config = dict(
    noise_aug=0.002,
    hop_length=160,
    head_dim=32,
    moe='expert_choice',
    moe_every=2,
    expert_mlp_ratio=0.5,
    layers=10,
    width=128,
    kernel_size=9,
    mixing='mixup',
    residual_init='none',
    optimizer='nadamw',
    beta2=0.95,
    decay_fraction=0.3,
)
Rows from block 5 of a small multi-label audio tagger, named by matrix and row number. Rows with one number belong to one neuron. Each number is 128 + 32 x the weight over its row's rms, rounded and kept within 0 to 255. All counts start at 0. After the name is the row's rms in percent of the matrix's.
After each neuron's rows are labels from the 100 clips, of 14848, where the neuron reaches its highest value: "loudest" is the band of the loudest frequency at the time of the peak. Only what is clearly more common there than usual is listed. The data: synthesised imitations of 52 everyday sounds, one a clip. In brackets: how many of the 100.
# fc1: first MLP up (model.blocks.5.ff1.fc1.weight, 768x128), inputs 0-127
# fc2: first MLP down (model.blocks.5.ff1.fc2.weight, 128x768, transposed), outputs 0-127

fc1.129 213 [131  98 168 140 160 146 169 168  84 159 135  96 160  65 113 149 154 231 131  90 180  70 137 158 144  79 116 102 100 109  88 140 106 110 125  72 141 122 101 158 100 148 145  96 108 148 137 146 155 135 137 137 105  91  86  96 121 188 116  88 171 176 173 139 146 159 132 125 161 111 146 102 155  83 157 142 198 120 133 136 108 166 140  85 128 151  34 119  95  73 102  89  75 145 127 143 122  94 129 165 128 112 151 131 145 132 173 127 131 122 126 142  78 130 129 134  96  99 116 132 135 108 145 229  94  77 126  98]
fc2.129 205 [159 132 131 138 137 207 134 106 210 115 100 149 116 135  96  80 108 124 135 151 144 127 116 114 198 111  94 136 135  91  85  97 137 109  96  94 137 198 166 140 160 109 139 112  97 112 153 138 108 118  97 134 161 150 188 114  97 173 131 162  93 112 147 104 137  76 193 214 147 122 171  94 118  76 172  86  97  94 139  82 169 134 140 154 106 105 111 114 153  92 143 127  92 160  99 156  84 114 156  87  67 161 111  36 139 158 130 191  92 160 123 154 155 109 153 107 143  97 135 149 111  87 131 131 120 157  94 109]
loudest: 250 to 500 Hz (29)

fc1.619 235 [ 67 125 128  89 177 155 163 186 123 125 176 153 166 142 146 100 144 228  96 100 131  90 128 129 121 136 129 146 107 150  83 149 119 133 153 150 201  86 136 113  80 121 135 149 104 136 131 124 180  63 155 135 130  79 125 179 119 159 158  96 135 142 190 118 150 134 117 136 152  83 160 143 135 146 156 114 122  87 168 108 109 194  82  68 127  86  93 112  92 109 128 140 142  73 120 156 132 159 103  94  97 134 121 100 133 126 198 122 208 125 100 147 160  92 149 115  90 114  77  80 142 159 191 108 104 102 122 101]
fc2.619 213 [143 112 147  84  89 136 136 100 175 131 165 116 128 215 109 116 126 101 112 137 129  62 129  83 143 172 124 124 118 147  95 128 113 123 126 133 112 155 200 112 130  78  93  98 111  81 130 154 137 134 129 147 111  69 164  87 116 135 132 141 162  96 139 174 106 105 100 177 150  69 135 119 152 148 184 170 118  52 152  44 126 142 140 158 184 101 125 123 177 103 130 134 154 116 141 157  92 130 121 146 136 133 114  99 139 123 114 125 122  66 159 243 180  93 114  85  94 158 105 151 131 116 127 158 118 211 137 123]
loudest: 250 to 500 Hz (41); 500 to 1000 Hz (36)

fc1.344 241 [ 82  98 125 100 175 164 103 164 136 139 137 120 146 188 112  89  49 170  83 108  94  92 128 104 130 174 133 156 143 176 122 139 117 166 162 164 107 120 135 116 133 134 151 121 119 144  63 135 121 181 134 150 116  81 150 115 109  93 169 113 140 154 130 143 104 168 144 131  96 127 158 177 143 124 237  76 116  72 179 106 101 133 101 123  92 119  99 159 153 173 140 131 111  50 112 133 116 160 145 117 128  75  88 130 172 107 181 110 149 102 164 215 131 130  99 114  73 129  78 126 139 102 171 125 152 166 132 165]
fc2.344 226 [141  97 136 112 105 169 140 121 169 144 144 186 134 158 156  99  96 121 119 124 128  66 135 105 180 136 106 148 117 149 123 114 112  88 146 113 133 159 132  83 152 103 121 113 132 140 111 154 145 139 100 160 138 145 164 106 104 119 150 210 154  96 131 141  98 114 139 140 126 119 133 178 126 210 183 111  49  83 128 118 191 127 125 127 187  96 119 133 164 150 110  73  84 142 123 131  43 122 140 143 143 142 106  87 114 113  70 106  96  76  78 205 171 103 120 136  72 115 140 133 111 102 163 103 142 238  97 126]
loudest: 1000 to 2000 Hz (58)

fc1.49 215 [ 96 137  51 112 141 120 127 148  90 135 181  91 120  95 121 114 146 112 136 119 173  96 189 138 192  80 118 115 191 126 122 117 102 163 167 169  98  72 140 132  57 123  95 159 177  89 117 113 118  91 139  95 120 147  89 122  69 124  91  83 129 131 125 201 134 149 125 157 150  88  79 115 136 130 132 135 159 126 115 135  99 113 180 107  94 101 102 179 131  95 121 120 180 164 136 148 163 136  53 102 161 161 140 150 182 162 208 180 150 150 124 163 107 154 103 125 114 147 148 124  86 167 166 150 178 120  89 140]
fc2.49 216 [139 139 129 109 141 149 177 147 138 149 163 120 159 103 128  61 145 108 148 132 129 155 142 156 204  68 136 179 132 149  87  55 126 133 103 177  85 161 152 129  89  97 115 188 160 166  83 100 154 122 108 137 107 129 124  80 100 149 146 163 135 123 177 111  74  47 162 163 134 103 150  99 174 159 119  98  50  89  96 101 205 118 116  98 147  94 101 157  90  88 111  97 167 185 151 149  92 120 133 111 114 110 101 127 135 136  78 116 121 170  78 161 160 145 115 178 153 135 130 129 116 127 157  95 182 149 114 148]
loudest: 2000 to 4000 Hz (78)

fc1.481 208 [132 142 127  72 202 127 187 108  71 139 127  88 111 162 124 114 130 166 100 127 144 111  73 201  86 120 170 106 124  98 111 137 111 139 205 167 111 111 173 153 169 135 148 119 126  87 142 114 120  68 154 106 108 141  74  87 139 129 122  87 144 122 152  99 105 132 129  87  77 136 112 102 148 113  73  45 167 115 118 130 131 143 171 149 128  68  80  62 160 122 131 151 170 100 140  97 151 169 102 121 174  97  97 114 156 133 148 116 125 101 135 146 123 189  91 108 144 128 112 146 216 148 151 157 129 151 193 119]
fc2.481 201 [108  65 155 159 133 165 140 150 114  48  57 134 122 123 120 120 110 123  97 143 166 164 164 181 114  88 123 125 179 166  90  91 142  96 135 113  73 141 122  88 139 127 172 153 103 175 144 164 139 122 143 133 102 171 127  89 134 165 136 123  68 133 113 118 122 121 191 139 113  77 120 115 108  53 122  45 171 115 149 136 187 127 144 194 132 175 156  70 124 105 124 157 158 112 132  80 145 185 105  97 142 113 162  78 164 137 208  80 117 139 163 120  89 157  91 150 151 131 141 115 141  86 142 128 105 122 147 143]
loudest: 500 to 1000 Hz (38)

fc1.404 270 [ 52 148  99 149  94  92  91 100 121 134 174  81 134 111 133 119 121 131 114  80 178 118  86 135 176 117 126 182  99 168 165 145 115 168 175 174 158 167 192 150 140 114 116 124 129 135 135 158 180 190  94 130 138 101 123 140 114 145 119 147 115 178 121  95  84  93 140  86 130  82 157  57  75 119  60 115 144 130 102 128 137 134 132 139 155 151 137 105  82 118 139 127 118 106 127 210 143 118 138  79 180 147 173 149  81 176 105 138 110 108 144 106 184 135 105 135  81 133  82 142 194 160 182 138  86  76 129 144]
fc2.404 276 [132 126 139 165  67  91 177  88 165 159 144  92 145  84 154 154 133 178 140  64 143  83 128 143 156  62  55 172 104 187 109 133 110 112 112 154 121 131  90 138 128 110 132 137 114 142 128  89 169 118  86 180 154 167 191 139 129 164 147 178 171 157 124  76 106  82 129  80 141  83  85 174 118 173 104 111 123 119  79 129 184 160 122 168 152 102 115 116 140  61 149 106 137  93 105 135 124 126 142 131 146 108 108 175  94 161  80  84  86 103 118 113  99 103 150 130  77 148 132 132 172 176 144  99 107  95 139 183]
loudest: 500 to 1000 Hz (75)

fc1.337 246 [ 58 121 130 122 172 148 151 189 119 131 184 143 169 143 151  87 150 206  87 109 115  71 123 129 135 155 130 142 103 179  98 164 129 130 142 156 192  86 130 121  79 124 128 138  97 147 114 106 158  67 152 124 135  84 139 154 109 169 144  91 137 123 180 133 144 118 118 135 156  62 150 145 134 147 170 122 121  91 179 100 100 171  90  57 128 103 107 103 105 103 135 149 152  78 121 133 149 162 108 112  93 129 111 110 143 131 202 119 205 116  83 152 167 108 150 124  84 137  64  84 150 163 192  98 122  77 126 117]
fc2.337 231 [134 118 156  70 103 141 128 114 187 120 163 140 131 217 113  89 118 111 108 125 116  65 139  81 147 165 114 139 125 152  93 127 114 126 130 141 114 158 199 109 138  81  95 101 112  81 115 154 140 117 126 153 118  71 175  89 118 129 144 133 152 100 138 170 109  98 102 177 153  69 143 128 145 149 188 162 104  57 145  40 132 147 144 151 177  93 139 135 166 112 127 128 149 112 148 147  81 149 131 131 135 129 121  92 143 118 122 128 122  62 156 239 195 108 112  86 107 162 113 147 119 111 140 136 130 208 134 123]
loudest: 250 to 500 Hz (39); 500 to 1000 Hz (38)

fc1.407 202 [114 153 111 118 119  51 181 125 111 151 127 108 158  60 153 140 140 137 112  94 209  63 149 131 104  85 178 182 168 113  91 164 150 202  88 136 142 106 134 127  74 112 175 138 168 121 118 167 116 136  62 149 124  62 116 145  80 157 178  99 153 144 144 114 112 119 141 126 148 149  88 103 106 105 110  94 107 176 130  83  84 139 151 125 169  57 153 155 134 129  90 125 144 132 158 172 107  95 104 161 161 173 147 148 127 121 138 153 115 107  89 155 185 116 131 140 158  83 128 132 113  72 172 132  67 107 110 101]
fc2.407 196 [173 185 114 142 129 105 121  95 107 135 140 115 181 124 135  84 183  82 131 103 144  78 147 109 146  85 173 127 123  76 115 163 138 102 128  90 146  65 143 133 133 196 139  84 166 180 121 130  80 135  75 163 123  95  86  89 102 132 166 200 140 118 172 134 106 141 101 122 192 146 197 200 148 126 143 101  74 177 149  98 133  80 161 122 161  89 130 142 114 112 146 131 149 117 102 179 132 140 126 116 117 147 100  76 125 105 119 149  96 142  71 146 151 113  64  98 179 152 128 156  90  77 141 162  86 137 117 108]
loudest: 4000 to 8000 Hz (80)

fc1.329 234 [149 102 104 123 152  94 111 141 119 170  98 112 168 139 160  96 117 109  84 154 175 138 136 171 162 133 176 112 113 129 114 154 135 172 151 120 154  67 173 152 126  97 109 115 155 118 150 116 159 137 134 122  95 121 108 157 133 124 134  85  78  81  91  80 133 103 117  73 122 102 206 154  78 144 180  96 149 159 199 160 114 162 101 122 174  90 159 163 178 133 143 133 170 124 130 166  81  68  60  88 137 125 135 115 115 137 160 102 192 196 117 175 104 124  53  90 166 120 106  84 134 126  90 139 151 138  65 119]
fc2.329 239 [146  83 127  94 114 132 168 128 145 151 141 105 205 122 141 121 160 136  62 116 121 132 101 119 141 109 132 133 134 127 110 169 112 132 175  74 111  94 143 125  98 125 112  77 127 136 123 110  96 170 164 126 152  94 128 131 115 139 172 155 108  99 103 107 142 100  89 127 133 196 225 235 132 145 131 131 101 140  87 180 151 133  47 108 171  75 150 126 189 108 115 192 127 132  73 161  90  72  77  97 135 180 134 130  85 111 120 104 155 153 125 131  69 108 138  98 150  99 124 151 131 137  94 170 100 160 101 156]
loudest: 2000 to 4000 Hz (51); 4000 to 8000 Hz (49)

fc1.73 126 [135  93  86 129  80  82 142 133 132 126 174  64 108 134 118 146 151 139 100  93 158 103 137  51 174  61 150 105 225 152 143 141 147 180 162  83 125 145 133 135 115 148 101 117 130 175 129  95 139 141  70 150 132  95 120 108 120 133 140 109  95 145 105 119  94 131 148 132 168 157 106 159  99 114 155 138 123 136 181  71 112 150 142  91 121 164 113 158  92 104 122 113 201 141 112 181 115 118 147  79 160 171 158 147 112 135 209 211 148  62 104 175 173 150 122 167 111 152 171 105 102 143 149 143 116 119 123  83]
fc2.73 099 [118 127 147 123 112 117 126 140 198 164 174 117 143 161 110 109 213 130 140 136 154 124 129  78 145 145 110 117 126 164  86 147 143 126 122  89 145  61 100 103 164 187  90 109 164 109 183 139  99 117 118 152 125 124  30  99 118 109 149 147 136 143 136  78 161 164 122 142  81  98  61  99 139 153 116 188 103 100 122 149 188  93  83 107 161  54 144 140  80 161 151 146  94 136 157 133 146 154 151 103 118 195 182 106  95 113 116 123  95 133 139 138 150 131  90 111 131 158 167  51  99 116 142  99 137 175 122  72]
loudest: 1000 to 2000 Hz (75)

fc1.190 222 [101  81 160 138 159 122 133 133  90 124 159 115 162  44 131 112 113 146 119  85 140 108 141 182 137  75 145 113 115  91  97 104 123 150 168  90 189 132 104 167 171 133 140 136 102 112 124 165 163 118 126 117 137 115  91 103 162 172 152 117 148 181 140 173 120 116 110 140 147  60 144  97 151 109 151 116 228 134  99 103  69 150 151 137 113 159  96 124 122  60 154 120 142 156 116 138 121  92 142 135 118 114 197 121 137 157 117 143 187 174 146 172 121  97  81  52  60 116  89 132 126 120 127 214 172  87 137 125]
fc2.190 232 [208 141 110 131 105 157 151 127 122 123 185 200 127  66 184  69  91 157 116 125 109 128 129 141 207 123 113 117  79 109 153 107 137 133 118  78 170 150 126 103 120 117 140 111 101 128 136 122 117 133  68 112 175 101 151 154 109 187 111 219 119 116 157 155 109  70 113 208 120 116 162 107 123  78  69 107 106 101 128  69 106 144 128 158 102 126 109 114  98 107 128 141  67 194  89 187 103 136 160 122  91 119 179 114  90  90 110 173 104 156 148 161 145 121 141 129 122 149 129 169 104 106 156 132 148 150 109 121]
loudest: 250 to 500 Hz (32)

fc1.620 209 [ 87 145 147 133 107 106 180 125 124 107 141 146 130 110 116 128 140 157 120 138 201  50 107 153 121 137 151 161 127 105 139 130 132  65 120  59 103 125 153 140 112  88 122  60 125 141 131 145  89 134 134 188 128 111  95 119 139 113 119 120 160 169 121 153  99  95 162 130 142  78 114  99 125  83 123 180 192 169 134 156  97 129 151 170 145  99 149  99 142 115 155 100 218  82 192 142 118 117  31 141 122 149 129 146 105 137 168 134  73 181 154 110  93  69  90  98 118  81 156 121  88 141 156 141 182 135  91  76]
fc2.620 221 [136 130 139 169 177 103 140 120 124 123 180 148  72 125 136  84 117 141 175 134 153 151 102 128 157 124 133 123 142 202  90 157 141 125 168  91 157 141 163 110  64 106 134  56 148 146  89 118 157 150  94 101 140  92  93  92 128 128 139 157 165 116 147 129 175  92 140  87 110  69 105 149 113  70 165 105 125 124 120 170  92 137 122 142 117 167 112 191 125 141 145  85 139  94 185  95 159 158 140 114 166 100 139 112 211 113 217 120 115 101 197  66 102  88 120 120  81 142 161 100  67 149 144 168 141 116  90 121]
loudest: 4000 to 8000 Hz (41)

fc1.235 119 [ 97 116 152 147 127 104 117 103  90 164  67 128 141 138 131 120 155 164  93 123 152 118 186 143 115  75 124 132 168 120 154 136  85 139 165 106 150 161 105 150  99 127 136 125 117 115  76 160 134 162  96 215  69 123  91 174  81 122 146 102 125 153 177 117  61 108 170 148 167  67 140 113  81 146 139 111 132 135 167 140  90 139 134 143 150 152 167 102 126 112 130 118 201  57 166 101 157 146 134  36 160 111 185 122  97 101 148 131 142  94 136 123 116 136  56 195 168 130 168 128 173 113 132 142  79 131 126  77]
fc2.235 089 [155 134 109 126 124  77 169  88  83 173 164 113 102  98 108 117  93 149 123 142 186 125 133 100  59 135 103 142 163  81 118 172 162  90 170  79 122 130 185 177  98 124 134 170 109 168 139 112 146  99  86 163 101 174 126  91 107 137  72 137 116  64 165  96 122 117 124 100 107 147 179 140  91  90 146  97  78 104 139 118 124 175 134 120 160  87 141 173 135 148 163  93 142 155 180 121 153 121 112 160 163 202 187 148 115  86 182 136  99 106 189 104  93 103 112 170 108 161 140  85 100 143 160 123 138 150 147  68]
loudest: 1000 to 2000 Hz (42); 2000 to 4000 Hz (33)

fc1.491 207 [120  88 126  97 112 121 110 166 120 170 218  62 122 114 127 151 138 109 106  95  93  57 142 139 127  85 119 100 190 132 130 122 119 143 169 178 128 120  96 179 104 180  97 120 160 117 129 107 211 105 128 139 111 122 113 147  97 123  88 115 126  99 124 109  96 124 130  71 137  75  97 133 150 132 186 147 153 177 146 126  68 159 107  99 136 134 130 143 107 148 147  73 162  82 190 168  77  69  97 163 140 165 129 142 155 172 116 116 185 131 109 152 190 106 122  98 109 146  74 162 136 144 130 190 162 107 126 173]
fc2.491 203 [126 127 122 114  87 153 179 122 134 139 158 140  72 160 137  92 114  79 129 151  84  98 156 133 163 102 105 104 141 124 147 161 173  94 171 150 113  83 170 144 181 199  97 132 156  97 168 118 177 126 111 150 114 114 109  92  69 156 131 146 185  97 145  81  61 138 166 103 134 128  84  94 133 152 116 164  94 127 101 117 135 139 155  93 113 107 128 107 104 155 141  96  96 170 188 175  70  78 116 135 152 190  81 123 117 171  80 129 110 106 107 192 205 158 100  91 140 136 140 117 134  94  80 125 157 193 112 139]
loudest: 1000 to 2000 Hz (40); 2000 to 4000 Hz (32)

fc1.558 221 [135 162 132 158 132 136  93 108  58 147 106  77 132 159 104 206 158 153 167 147 175 146 144  64 109 102 114 113  97 122  93 113  72  93 130 149 176 176 109 115 123 132 134 131 147 159 113 199  98 129 130 104 141 133  69 106 116  94 104  63  99 103 125 149  74 142 140 142 120 122 181 107 119  58 152 156 124 143 162 132 133 155  72 107 170 153 125 116 109  65 110  93 119 134 184 154 146 188 153 147 137 146 177 117 121 131 166 121 167 139  95 137 135 135 141 103 116 160 122  75 108 138 149 213  92  45 131 172]
fc2.558 233 [147 116 131  89 128 173 124 143 192 144 128 171 145 175 145 114 161 119 148 165 158  97 139 112 162 116 101 165 151 160 103 106 136  56 137 121 117 174 159 111 116 133 129 125 159 130 150 170  68 104  93 195 129 189 127 114  88 124 105 145  87 121 138  87 121  77 126 170 134  98 207  95  85 145 176  74  48  93 113 158 217  99  96 134 149  86 146 108 108 138  90 126  98 154 150 119  71 164 148 114 140 183 149 120 123 135  93 128 112 143 118 181 167 116 137  91 123 143 108  90  87  80 142 105 119 144  60 108]
loudest: 250 to 500 Hz (34); 2000 to 4000 Hz (30)

fc1.406 194 [ 71 132 130 177 172 144 130 112  72 168 147 102 160 143 103 181 144 125 125 110 181  99 170  65 147 118  85 140 149 136 147 104  82 115 140 174  87 174 147 133 135 115 103 110 157 116  84 142 123 101 176 111 108 158 103 113  85 160 117  76  97 121 106 150  90 119 112 128 134  82 184 156 126  81 185 139 130 121 124 137 124 138 132  89 122 127 161 180  96  64 143  72 157 129 158 105 183 154 137 114 138 154 173 116 189 142 184 150 155 116 117 143 128 124 119  90 115 162 136  96 104 152 166 133  91   2  94 171]
fc2.406 174 [124  98 159  89 127 179 104 125 186 126 104 176 176 162 130  95 129 132 132 215 150 129 175 110 154  94 127 139 161 154 108  98 123  81 116 165 103 186 146 123 126 137 144 134 147 132 148 150 100 155  93 149  93 166  87  83  75 127 101 118 115  78 166 123 113  55 118 146 139 101 154  92 109 121 169  62  77  86 115 180 185  94  99 164 148 122 131 155  80 128  67 114 137 177 157 100  66 164 140 126 144 155 166 119 176  83 118  89 144 163 131 116 155 132 153 137 118 144 133  75  88  74 170 180 143 138  97 130]
loudest: 2000 to 4000 Hz (50)

fc1.86 184 [113 105 147  86 179 119 126 137 137  94 126 134 113 144  86  89  71 120 128 112 174 133 108 142 126 165 114 232 123 116 121 143 165 124 181 176 173 114 133 199  90 109 166  95 136 118 109 193 182  86  88 160  68 129  98 108 165 129 151 125 165  98 173 149 152  94 172 104 170 109  85  99  76 109  79 111 174  72 129 137 115 131  76 131 102  83 126 128 148 136 113 143  85 120 143 190 113  82 102 125 178 170 100 158 162 176 157 161 127  67 116 134 141 127 112 133 165 125 114  83 138 158 142 118 157 148  83 122]
fc2.86 174 [ 99 112 174 104 112 124 163 125 103 105 111 169 140  97 120 128 124  80 140 132 134 140 151 117 130 157 126 120 119 147 139 122 163  76 128 123  86 121 122 157 108 136 139 194 116 215 143 156 133 113 135 172 112 154  76  84 127 143 184 158 193  56 178 194  50 117 149 102 150 123  58 137 136 183 127 146 132  65 112 135 178 163 114 105 184 116  98  80 129 107 128  84  97 158 145 111 132 117  98 119 109 151  93 140 100 139 148 107 112 108  79 157 177 115  84 150  99 122 165  63 139 104 145 114 173 200 136 179]
loudest: 4000 to 8000 Hz (89)

fc1.460 219 [127 137 103 128 139 125 103 101 121 173  92  60 190 139 137 130 177 131  74 138 222 124 111 127 165 100 139 178 120  97 107 215 114 126 122 114 188 115 123 144  96 156 150  99 120 136 130 153  99  85 136  77 138 147 131 155 157  90 145  78  74  83 166  77 119 152 111 129 150 127 200 119 132 130 203 112 106 129 131 157 152 160  39  76 148  99 133 148 164 102 130 142 150 124 138 171  99 115 101 120 132 172  99 125 114 112 154 153 119 140  59 153 116 119 117 133 149  87 134  87 107 139 164 198 106 101  78 132]
fc2.460 210 [154 113 165 127 150 120 178  98 198 153 143 135 177 147 126  76 158 132 104 151 125 115  65 112 201 127 120 143 114 159 105 148 138  90 149  98  96 136 163 101 106 124 118 117 139 147 149 110  96 136 164 148 147  80 128 102 117 128 155 196 116  62 122 145 147 112 129 137 141 201 185 184 147 134 137  97  74  97  79 144 176 137  49 133 124  46 110 137 173  93 124 183  98 152  69 159  86 132  84  98 115 186 108 135  98 136  95 117 110 169  73 150  92 107 154 101 158 124 125 171 123 129  80 152 111 152 106 129]
loudest: 4000 to 8000 Hz (42); 2000 to 4000 Hz (35)

fc1.468 205 [122  96 146  84 161 104 156 134 140  96 127 139 120 140  87  99  49 121 130  97 190 134 101 153 124 161  94 223 111 111 129 148 154 128 193 164 149 118 109 206 111 112 151  93 143 117 122 202 168  99  79 151  86 147 114 103 148 114 165 123 162  94 182 165 154 120 167 106 169 125  95 102  84 132  81 121 200  50 129 137 131 125  75 125 138 111 129 132 156 136 103 144  91 135 150 162  92  79 112 123 152 184 113 150 149 179 150 160 122  62  94 136 144 119 113 162 161 131 110  72 133 134 127 111 169 129  87 124]
fc2.468 213 [125 102 184 103 133 141 157 132 104 110 115 175 136 115 126  86 113  81 125 149 102 145 161 115 145 157  98 126 112 163 143 117 162  80 139 133  82 124 117 139 118 141 139 183 121 224 145 153 159 113 136 154 106 134  95  84 126 144 168 168 185  66 168 189  73 102 159 100 141 130  60 143 133 157 129 134 134  68 106 141 172 151 103  71 172 121 104  75 110  75 127  59  95 181 158 129 135 119  99 100 111 145  84 137 103 137 143 118 135 107  81 158 167 134  91 171 108 141 145  64 151 100 113 116 172 200 123 180]
loudest: 4000 to 8000 Hz (90)

fc1.748 212 [119 142 118 116 117  28 182 118  97 139 141 124 160  63 152 103 131 137 108 108 223  84 153 145  83  78 205 164 176 109 105 154 148 197 112 126 150 130 170 125  85 104 144 133 170 129 117 172 126 117  88 169 115  61 106 137  60 156 187 109 129 119 154  94 114 102 133 122 156 148 102 117 124 102 122  94 123 168 150  92 111 141 113 124 173  64 163 153 134 130  89 137 160 120 145 158 150  87  88 141 158 196 148 113 101 127 139 121 113 138 101 137 172 110 112 113 165  98 141  99 122  62 154 144 102 117  92  95]
fc2.748 203 [169 191 131 145 127  98 125 101 101 139 151 119 181 129 154  63 144 116 130 109 138  83 139 126 115  95 175 128 121  87  99 172 135 101 146  87 154  89 153 136 138 170 148  90 172 184 104 123  98 112  77 144 144  76  87  87  95 119 166 212 131 103 170 154  96 153 110 122 194 151 190 211 141 155 115  99  65 160 155  86 121 104 150 106 185  76 131 164 130 123 134 134 142 133  93 157 129 144 121 122 127 150  89  82 121  78 120 144  91 141  39 155 144 106  89 125 172 151 142 145 105  86 131 149  98 148 132 114]
loudest: 4000 to 8000 Hz (87)

fc1.63 231 [141 130 136  95 166  62 121 144 111 167 163 128 130 130 145 179 159 137 118  59 116 123 128  89 104 134  95 117 114 183 122 127 138 123 120 133 159 157 102 114  34 118 192  76 106 125 133 126 138 108 141 142 114 162 116 141 109 152 123 142 144 113  85 148 160  82 168 104 135 152 181  76  86 105 168 114 169  92  75  96  91 139  98 141 122  81  74 199 102 153 126  80 151 101 128  93 154  82 145  52 118 172 231 153 151 113 145 132 149 164 139 132 151 136 151 109  84 108 159 100 139 184 167 104 155 123  94 147]
fc2.63 233 [128  81 118  68  87 169 152  99  95  73 113 155 110 133  99 142 160  74 149 191 133  84 158 147 111 131 115 108 113 109 127  76 188  98  95 183 105 187 127 122  88 132 158  75 123 150 168 143 131 178 146 147 102 149 162 101 158 173 130 170 136  65 135 172 174  62 169 119 101 127 158 132 150 118 176  87 117  87  89 141 108 113  69 170 167 121  77 141  79 106 148  61 133 120 137 136 148 145  92 168 112 139 197 144 145 138 118  95 140 147 134 156 104  98 140 109 174 124 101 132 123  95 185 109  97 157 165 136]
loudest: 4000 to 8000 Hz (74)

fc1.592 203 [ 92 105 148  78 168 123 155 139 137 104 127 136 128 135  78  87  48 124 126  89 166 122 113 160 127 165 104 205 126 110 119 149 151 137 190 165 150 105 118 198 102 113 168  99 144 115 116 195 181  82  86 174  67 127 108 107 162 138 168 124 164 106 181 177 146 110 174 102 150 107  92  88  96 129 106 134 178  62 122 148 124 135  72 113 126 110 134 129 142 126 100 140  91 140 151 178 132  76 103 113 168 156 109 158 145 172 147 171 129  43 106 140 163 130 117 145 165 111 104  75 135 143 136 116 179 138  93 132]
fc2.592 205 [119 100 191 106 121 123 167 114 102 106 119 155 127 109 128 111 108  88 127 161 111 164 148 110 137 164 109 140 106 163 154 131 164  81 126 132  89 130 118 147 104 126 138 191 124 208 136 159 145 121 132 163 103 142  86  94 129 150 173 174 181  65 166 186  59 101 148 109 130 124  58 148 141 153 121 125 130  68 104 134 164 159  95  69 178 119 106  83 111  93 132  70  94 182 162 126 133 104 101 108 116 152  88 151  95 144 144 111 126 103  81 154 172 114  94 179  94 124 153  66 150 115 125 121 181 206 120 179]
loudest: 4000 to 8000 Hz (89)

fc1.120 206 [ 88  96 139 126 166 118 183 165 108  88 172 120 138  99  92 146 108 141  77 133 199  99 108  99 156 135  98 102 168 150  96 152 170 133 130 103 114 170 160 125 139  76 128 112 121 152 144 129 110 118 118 174  92 107 122 151 143 191 139  77  86 156 175 163 139 116 117 106 155 140 129  91 132 110 167 122 173 170 123 143  94 114 112 111 146 165 150 155  91 111 147 148 155 170 112 163 151 120 145  70 149 111 190 136 113 115 196 160 160 122  79 107 161  85 154 111  40 107 130  89 114 192 148  98  89  25  95 103]
fc2.120 199 [113 108 183 160 106 176  99 111 162 104 153  68 127 164 136 199 114 103 157 197 141  98  84  61 126 142 130  63 154 162 126  93 118 113 134 140  82 132 142 143 161  95 150 107  71  81 103 118  85  70 204 129 107 147  96 132  84  70  99 154 111 113 116 204 145 122 146 176  76 114  98 157 126 137 191 173 128  82 104 123 152 140 118 129 174 138 159 136  87 128 148 161 167 145  83  92 130 115 173 181 150 165 138  95 171 132 109 112 154 116 146 139 146 145 140  83 118 130 109 106  94 116 136 117 174 152  87 123]
loudest: 4000 to 8000 Hz (41)